A small image diffusion model, trained from scratch.
Training: soap at rate 0.0026, 10200 steps.
Rows from block 2 of a small image diffusion model, named by matrix and row number. Rows with one number belong to one neuron. Each number is 128 + 24 x the weight over its row's rms, rounded and kept within 0 to 255. All counts start at 0. Numbers have three digits each. After the name is the row's rms in percent of the matrix's.
Before each neuron's rows are labels from the 100 images, of 14848 (inputs lightly noised), where the neuron reaches its highest value: "peak on" is the class under the peak. Only what is clearly more common there than usual is listed. The data: analogue clock faces. In brackets: how many of the 100, against the usual share in percent.
# fc1: MLP up (model.blocks.2.mlp.fc1.weight, 256x128), inputs 0-127
# fc2: MLP down (model.blocks.2.mlp.fc2.weight, 128x256, transposed), outputs 0-127

peak on: case (74 vs 10)
fc1.64 116:088106144139153121102099093117158099100119122082118127099142141106090175139098140135149121150136105123120147120154153133107118079159110108112100133142150214177170146120121129122169097142114141124129117116105108138141117108148125153106181117183116160133144112142121114095110099090095145174128144173129112138079110098104112128140128096103113116102133137108154146118141131116146118147120
fc2.64 148:098155143106133140134100126119147112119108104129142115158154121128112149155075108125114144108096132158094120105127132109121160177165145122096105158082129148096137113115115140126142110156169132092135139133108121149161112126173091137114155149208121150138138139114128106137153089136096139108146155099147133160120138087130095151150121087138131160135099156102081125124135121116137137133046

peak on: backdrop (100 vs 48)
fc1.58 096:075146100107138158094122113099108155107146157081126099145155149157162114129145123140123116134166150112120121145141160106090137119125096113116122130103162108145121125161167136146133162126130134108138124119161123156149121116173142105129146156131147120128133144174152136133134136095124133127132137140094116091120056114116121095101120087161120122082124077140146156124064104143152177174098
fc2.58 097:139131138171164156129108137169081114125121102126137139035132099110147128191092157103101143118127129129109132090132089163111133105144079172105138149146113135096123117150137138128130139150135140138119189143146179085121142128098140120170110132132163125138127140133138139116110100165145124115126096150145150144113132131125140170086118140125101120178158156123122127122114157139102105120145

peak on: hour hand (28 vs 0.7)
fc1.235 088:130133148147126134126120134127124103129089149079088081153128142119190128109157086119151143089120154163140131074130122120106075110155122133092133119122128111085119121086135115092129149105150125147169121165120148140111088143103092131151096131137161084095061113135108118139118138120109131116101125102118158142124134126097126131118135117153129089121168152101129105148096120077160101139111
fc2.235 102:119119124150155115134130141165150118123101128167135082114123144164161118124117136136111130026115110108123123101117102112143156153157113148122146130126147123124098112083163130127138069135142122094085118118133097140113173151139115145153097141136070122101093148102094100104144104142113122122122130141116147148112128101156126143133137088198134171132106104132137088132112128136152098127097

peak on: case (38 vs 10)
fc1.169 110:092087115142111166112163128144079137183114096169076101154139155118125131132113140133095131164116114116130126146090131054130123126100112111152146126124103094088131091132102158117109124107132123098122129126174117107101142123127094114089138123129111142151161067127136140140157138126113129140140109124133135155153144115104112107136162147161119099166142153111096132173144128132150120061137
fc2.169 091:123146133118129111114113122136121127096100144094084147124109164136094078099158108108106144137125167154117111160158158085140178180148157121165121092123118124156083124100111109131176123147121107132085164128108144141121148116075104116134153134154147113157168138134093136091145139117138159110123138071115118117141149121115184155136153135104120124091123158116156132094157122119157125155136

peak on: case (65 vs 10)
fc1.23 090:159135167123085105125142125131162117122153159126179155090107145153103139155090155125153125148112113111157136128183141119162115123151112127107111095138107161095134154107135115103151137131116118150131122165086112128162132121073129134152146135146160113138155147137103091094134119107137108137151100107157147166124180131113097168163089120100109159139157163110112133143183152115169103132139
fc2.23 088:149128123150161162101132132106127152136125141152160124120109221113111124088149099083132148131099155149168154121143118112104171141119117108156134150159114152152141108158158136105141153127142189124085134151101126183090114148133101144128139132103164144149149139128114087180125095084149136125080128137144132117153150138112117082148134106114130112130134148110122117138142106130169147118125

peak on: backdrop (100 vs 48)
fc1.213 098:106111139129109150121123110092137128140143100135135107133129117131120167122123107138090124144112092160158140144071116141109083136116140126099136169137087145196133149136139165112126119149145153129128116165174117154094086113170125152099146135117114132093170077059108116119133123164165146107099133111111090163123101107133146153130182128106103123110118115110126096146104128166115106125136
fc2.213 084:120129142142107146153118131114139134144114136109137110099164118138131188106136097120154108138132155156111127183120109138149112134133138127128118126153203144140141157106128110123096141134110056126119125119140086149095124128135116108194084117088135134167149126113163127111217125118124115131170112128154096158143133138097142098100095120122146107122111158120109118098129081132134135113159

peak on: minute hand (28 vs 1)
fc1.79 109:151074122127096147181109122111124153128132133174150130143139098151127137129131128133129202149106115160143131145125122142130120124091166114128058146071108120143099143160124158106146103127131119151127103106122105086152151158134171098137129147117091115116105146135135138138114141171104157121116087133076143123148112145114186157124086099089131108134123113125149142127102120103101149154151
fc2.79 113:127164149065115130122129158161169139123117127096093150095139150184147148137121142159150130088186130160143136122146105093149184124100129132150131170086148130170156131125162112104123107128124120117112139125141146145110097130150117121156162122142137122117130154133114126115102140150072113109121143139140125085137087185143120140132116167146155092130138106127122129145130129111184132180099

peak on: backdrop (100 vs 48)
fc1.177 101:166129140129112142177101140123179140149143095077117125121128129099123132103132148119087169139125163154124102158131130122131132118095091099146156090139131108168156124158129128196135183142124162126124114096138134131148165173124112177147123100138097108138119119094113109144126114121164142153148154170167161143132128125131192137144113157129143139118154134116149137134121184129130088126133
fc2.177 100:160096123106131105167152165111132148115167146127125112142106130134155124148113198147152157108118117141106125134153117151126111144119109134154150087113144113132126127120114148091109194116092109124142155103114097126168111132128108218115150115130119145141126092115100159136142112126134107113105105171162129132131102123122144065118145143086107187118171142114146126108140154146106145129149

peak on: backdrop (100 vs 48)
fc1.158 088:121097147162148170089121103147073127156136137118127059125145104155117191111135134160115129164131138140125117144124131119158129138105134146143149139160123134161176135156126158128153139162113141152143130140122153141109151125126177107096173151149105114145133106151149133153136121120111130174076150148117136143146122085115130112157169126126136123151135187116126128137194136118123079142096
fc2.158 108:137125159138166147106142102134090138102099103121134123142155113112128102117136104072140152113115128109077146144124101132194162134147100171136131103151145131098118120110106112116112130157158153166152148088136126180095117115129151115080065100154140160124110144125134100132137094107150124129075101129122104071113163150155115122092086128123098117126160140126126135125150111126163123144131

peak on: case (59 vs 10)
fc1.196 098:085106171131144087093105129133128131105138121084079124131161145131134147120129139156137111117090139123130179114087168160131119112098127135153149143130132148144128123155141123131146092131120143140139152117149107182137141121111150142133107122148118129125123127115101143166097144091141215166115176124121110116121115090132147126176143133116123143097111127133207150138094152109117100171108
fc2.196 108:115132128158131158101157135143143124122117179095148133174171123143115155140145064139135102115155110144107099130121145130077123126126150157120108149134130150173164145105150097139083133062135155091124191122096078122142106132145124104169099122138147145126107120117138147083163114145147159102131137137101110181149140157162126114120134121129103123123125125148118120084156143109137120095137

peak on: case (28 vs 10)
fc1.149 098:113138158137136092166124130137126131085141173087167162131087151142102104155144157171150120143091137117113187124141151152112120110146087129131102145133141166084109144118091096146127139117141129138129112086090129145183123140089140112116081153151151129112130147160153113130118147108087142189139153148178132121147134099107131118124128135090145131125113127131147134133144176108156128150095
fc2.149 079:133111134127156147131149098128141139152132137150113147117151145130139134158151127125115111150144096121119118127111122166057149083138128161147153124145140180187139106131117133139091108083139199133113108059163132158163112155129140140074101099136126153123108147124119147143110131125175130101118130145145148109154123132124161076076117104123115107155158091109134132158128143140101109135118

peak on: backdrop (74 vs 48)
fc1.185 110:144100126119111104119121129117110103109125134085149140155126100158170123103133177172096107108124177143112142148156129156110137092122162142144150136116126146140116129141123111140123114134143126115123114081145146061119121183135112139137143146174103117104154092138172131147112107128127123136145129167149179114149094085143153158129133113131108083104160084134101106103192094103120112148106
fc2.185 079:123121085088139157167075118138162081187109176128125117152179127086136130111089146090133117148114114065125133122149126151164124123150080134138095161134123123098114134108113138112130122161094139122126112131123151138160127133137081148119116164123128108143146134139103087158144071190117121140138100154134138111119118097130128145130121101148132157136118124133118132166076127133118127133095

peak on: hour hand (62 vs 0.7); minute hand (37 vs 1)
fc1.47 100:130119095153100184143158165140136130131148132070106096140145142154139136150092143131082100146140080104139136115093130129136129152136114144116140114152089145101122099157151094117175122109123125100141173112173116104124103131120134118093138130123130122171144085096115151127130116094110150085143139135113121090153157069108101068142112139121090091135101158117122119144125164130105140141149
fc2.47 088:122129157117115110134134154119119172163130128137115112130093158132132115130127130104120131134098163101132109188132124122127170152134184101151158110153143133156117089119134172126105098169091136105126177120138109089102152161152108114177150171153129144102169153141170107105132141135132145120150113161107097162136058144136115113136154128115157169117100122142117123073135109128098120131129

peak on: hour hand (33 vs 0.7)
fc1.4 102:145142120139160132187151147137113154130127133199117127139097117150138111101147121118147137130126158121117115116125113117144153155127135155064154140156140083141087141096133168141103147133132130137101117141121104096139124123100148114095083134133164052143124147130102122140189129113153084127147091156147178138154160096123121157107109128131142140152135120137076135139125113133081127092123
fc2.4 112:174135125143129166139152128120092147180103178134155171118132136134121103122138148130127125117125120122140130133170162139078132161075111121135095132152118115161153115099151137121095119144173162172144103127176137101098154141097129120128130152129090135098071113135087157190086132072106111111142121119146115121118125119160095097135148121145125153114129119142171127120109129136119134115161

peak on: case (43 vs 10)
fc1.209 103:179119123126192175120119094138124119062115110133123131177135139155114114146143134138115133173143163136103104097126108078137092140133114159141113142161115212155120142132119112137116123122139127089104143101128135124117180127130149124109140128116118102112117097108160111121130125141155165156145121105131130109212142158131122145124143140141109107114106144101145154154157138150132113132168
fc2.209 088:086147164131154092142110130141123131129120157116158108115123101130145126138111122129136096115132130139110144107110113161132086109152148129237120145134134170119101122125132144133124148152162097088117164159109087101180130108155144126099114148120110155132098124134123106105102174111137136110091160070074142141102109145144164097137144112127140160123127117130082133135146118097135126149142

peak on: hour hand (36 vs 0.7); minute hand (29 vs 1)
fc1.234 100:169140112096167164057116110090138127120144152088121130149136144135097113187140127175106142154156124108100118120121158120139138127126110131091121143167151134138094139171158105113140131144141119127125135122168100148106116124188153153153090132166112132104139194168159131115125139128150173132122119150131127127163135144176098138141131133102148130133121120147190120160107134123115143141139
fc2.234 082:115114141154135120101128134126081132140157108180162126092183060140145148132138133096136137118127166110121133105122122179117136136146104157133139149146118120079120128146100124114134131149128132124163124122109156124138128146144122131131129108120132113150158122139130147095113154210119121114146079154122077146122113089102122133202100111156131090180108163138128122083142132128117134156148

peak on: hour hand (57 vs 0.7); minute hand (27 vs 1)
fc1.181 096:142092174129102195161164144110071103150125148106119141127146082109145122152116130115102145124091099142172138141150124141146137128156113138099132077099132121131193138128117133126167144162137107155144103120143107122085140108087093133112143118145160108155118145135114154104153094118112116129140128134104116135144151102066092093122118111142131118134135195109111134144169118141119106128124
fc2.181 088:137125087105124114086141130117127145142119171137120128166135154119141109095121140087131153111124126088132156151089140105144146130122115154177108132120162131149119143099150123122108139180145154120130164118137155127099134152103075118136166140123105151066074126140085170136139157106158151096123158154102136135124142175168106123066143125141128158110088145161119123092119130140103138107111

peak on: hour hand (51 vs 0.7); minute hand (31 vs 1)
fc1.207 089:093190136099186147098097136184123132150113153143129115080097065118099157112144085117067121117158106154122143128167131103121135126140093125125130102128155143135120120123098090150115141111087134092114100122123121125124137095124092135106150141131141101114133125149137117133154137099098120114054121172104078118126149142118115143138104147121135155122109136126128129088121131136137102165108
fc2.207 085:127094121096086153137088139154143176125136055105132144180148101108131126094095143155134159101120161112147138135129098099141117065115148118141123121131111129136151141173124166122113163111091117101139107126110157109140141167143147143125162109134093111131134115170122122121105141152114129107101103189080073108137124159133104144153105142144110098114129121140096137142136162122145113124100

peak on: face (81 vs 40.1)
fc1.27 093:128132109104143119164141146148137162172143139164099182121102133125131146122113100152137102109124104124152100147141108127153114184127157141154115121134119166141164150122126135145127142109142178128154143088171134101126174114092134165104130132126107112127158092107135093110118156159148136157127136084099133108100167145169125158130116141213107164147116140168097119138121158120115149130145
fc2.27 091:144114113072106132126141092135123150113113119092128161139169153159106158136105098150154123133145139127151160127103128100100172101108106144134125116168117125117152158127133130126126098099154040123135135124149148144116075146103125125109114118143143130144133151134187109156120129163137149101107136113112143098114115145077130185125120133194143113099120105133118157118122148085121118087096

peak on: hour hand (33 vs 0.7); minute hand (30 vs 1)
fc1.147 082:096143144102117115143107141092121184103133112133133155148112168151149080101151136179152140136181124144091102127086136134154128133133122091123118119135142119122086140161152106132108147166127117092114108117137085121118086129163104141166164125146125126103121129136122100128134140096158126114131106111150149170113115153128127182113147150090133118099077085172126119161087105081122143122139
fc2.147 101:103107129157180096164103098112094132139147158180109128136142139128153113151135141135122145121118149101114175095138130112129117141128070112182103112131136119111139153131129106136147128123166123106095077135130183115073125113129064134118181108142125105134124135130112116119103134164149130108165149130107126166130120117147196104149151126141148120162133106150155125093155118103140132159152

peak on: case (47 vs 10)
fc1.51 081:128115104138139107123138149160125090177086143098169140102129171143140116147069111130161120089104124100140106097138095120145130117106100128092102151129140189147131144131171108118106164135161157151116114112127153095108141146132145146125126116131177122137102115112108141099106115058095147137096157146122132158122137108125091134105066100147111108097147121153171122134130141119114134118156
fc2.51 074:125119180127113097147110118151095116119140119113125139126132170097124137122131087137127118118181115072120127123142117076146129113102141146141172144107112106084167138096149106129133146130147150149146127124148143149155111138144085100108147121127129147123072153153183129171113080132136132157137125174122099087111125159143100160141088181130095149097183130159132135149119134118111132111144

peak on: face (99 vs 40.1)
fc1.208 101:150098147120106106140089155140119089102137103114165120122159148122134134177137129139145159127176109119131125127113138126100094162107128128078126111129101126168075137103154118101106133134104087125128157147143126148084129084166153130130104109087112105098117160114117116114112093137112156096087130136131120119166179148179101114146115126115087088138104139097130086132103162161102134115114
fc2.208 097:096127102184101130121128130141113138170146139124150160145150106184135110138129126167142127126124142140115065100093155157145158127135084158178129089138149138136125109161100172099124135189127116148111150130137126119101149092095129083159152097118125106111134106106118145125137101136119112113143127143139120070091125162178110115122130128139115105116127169157168120116125122130072136110126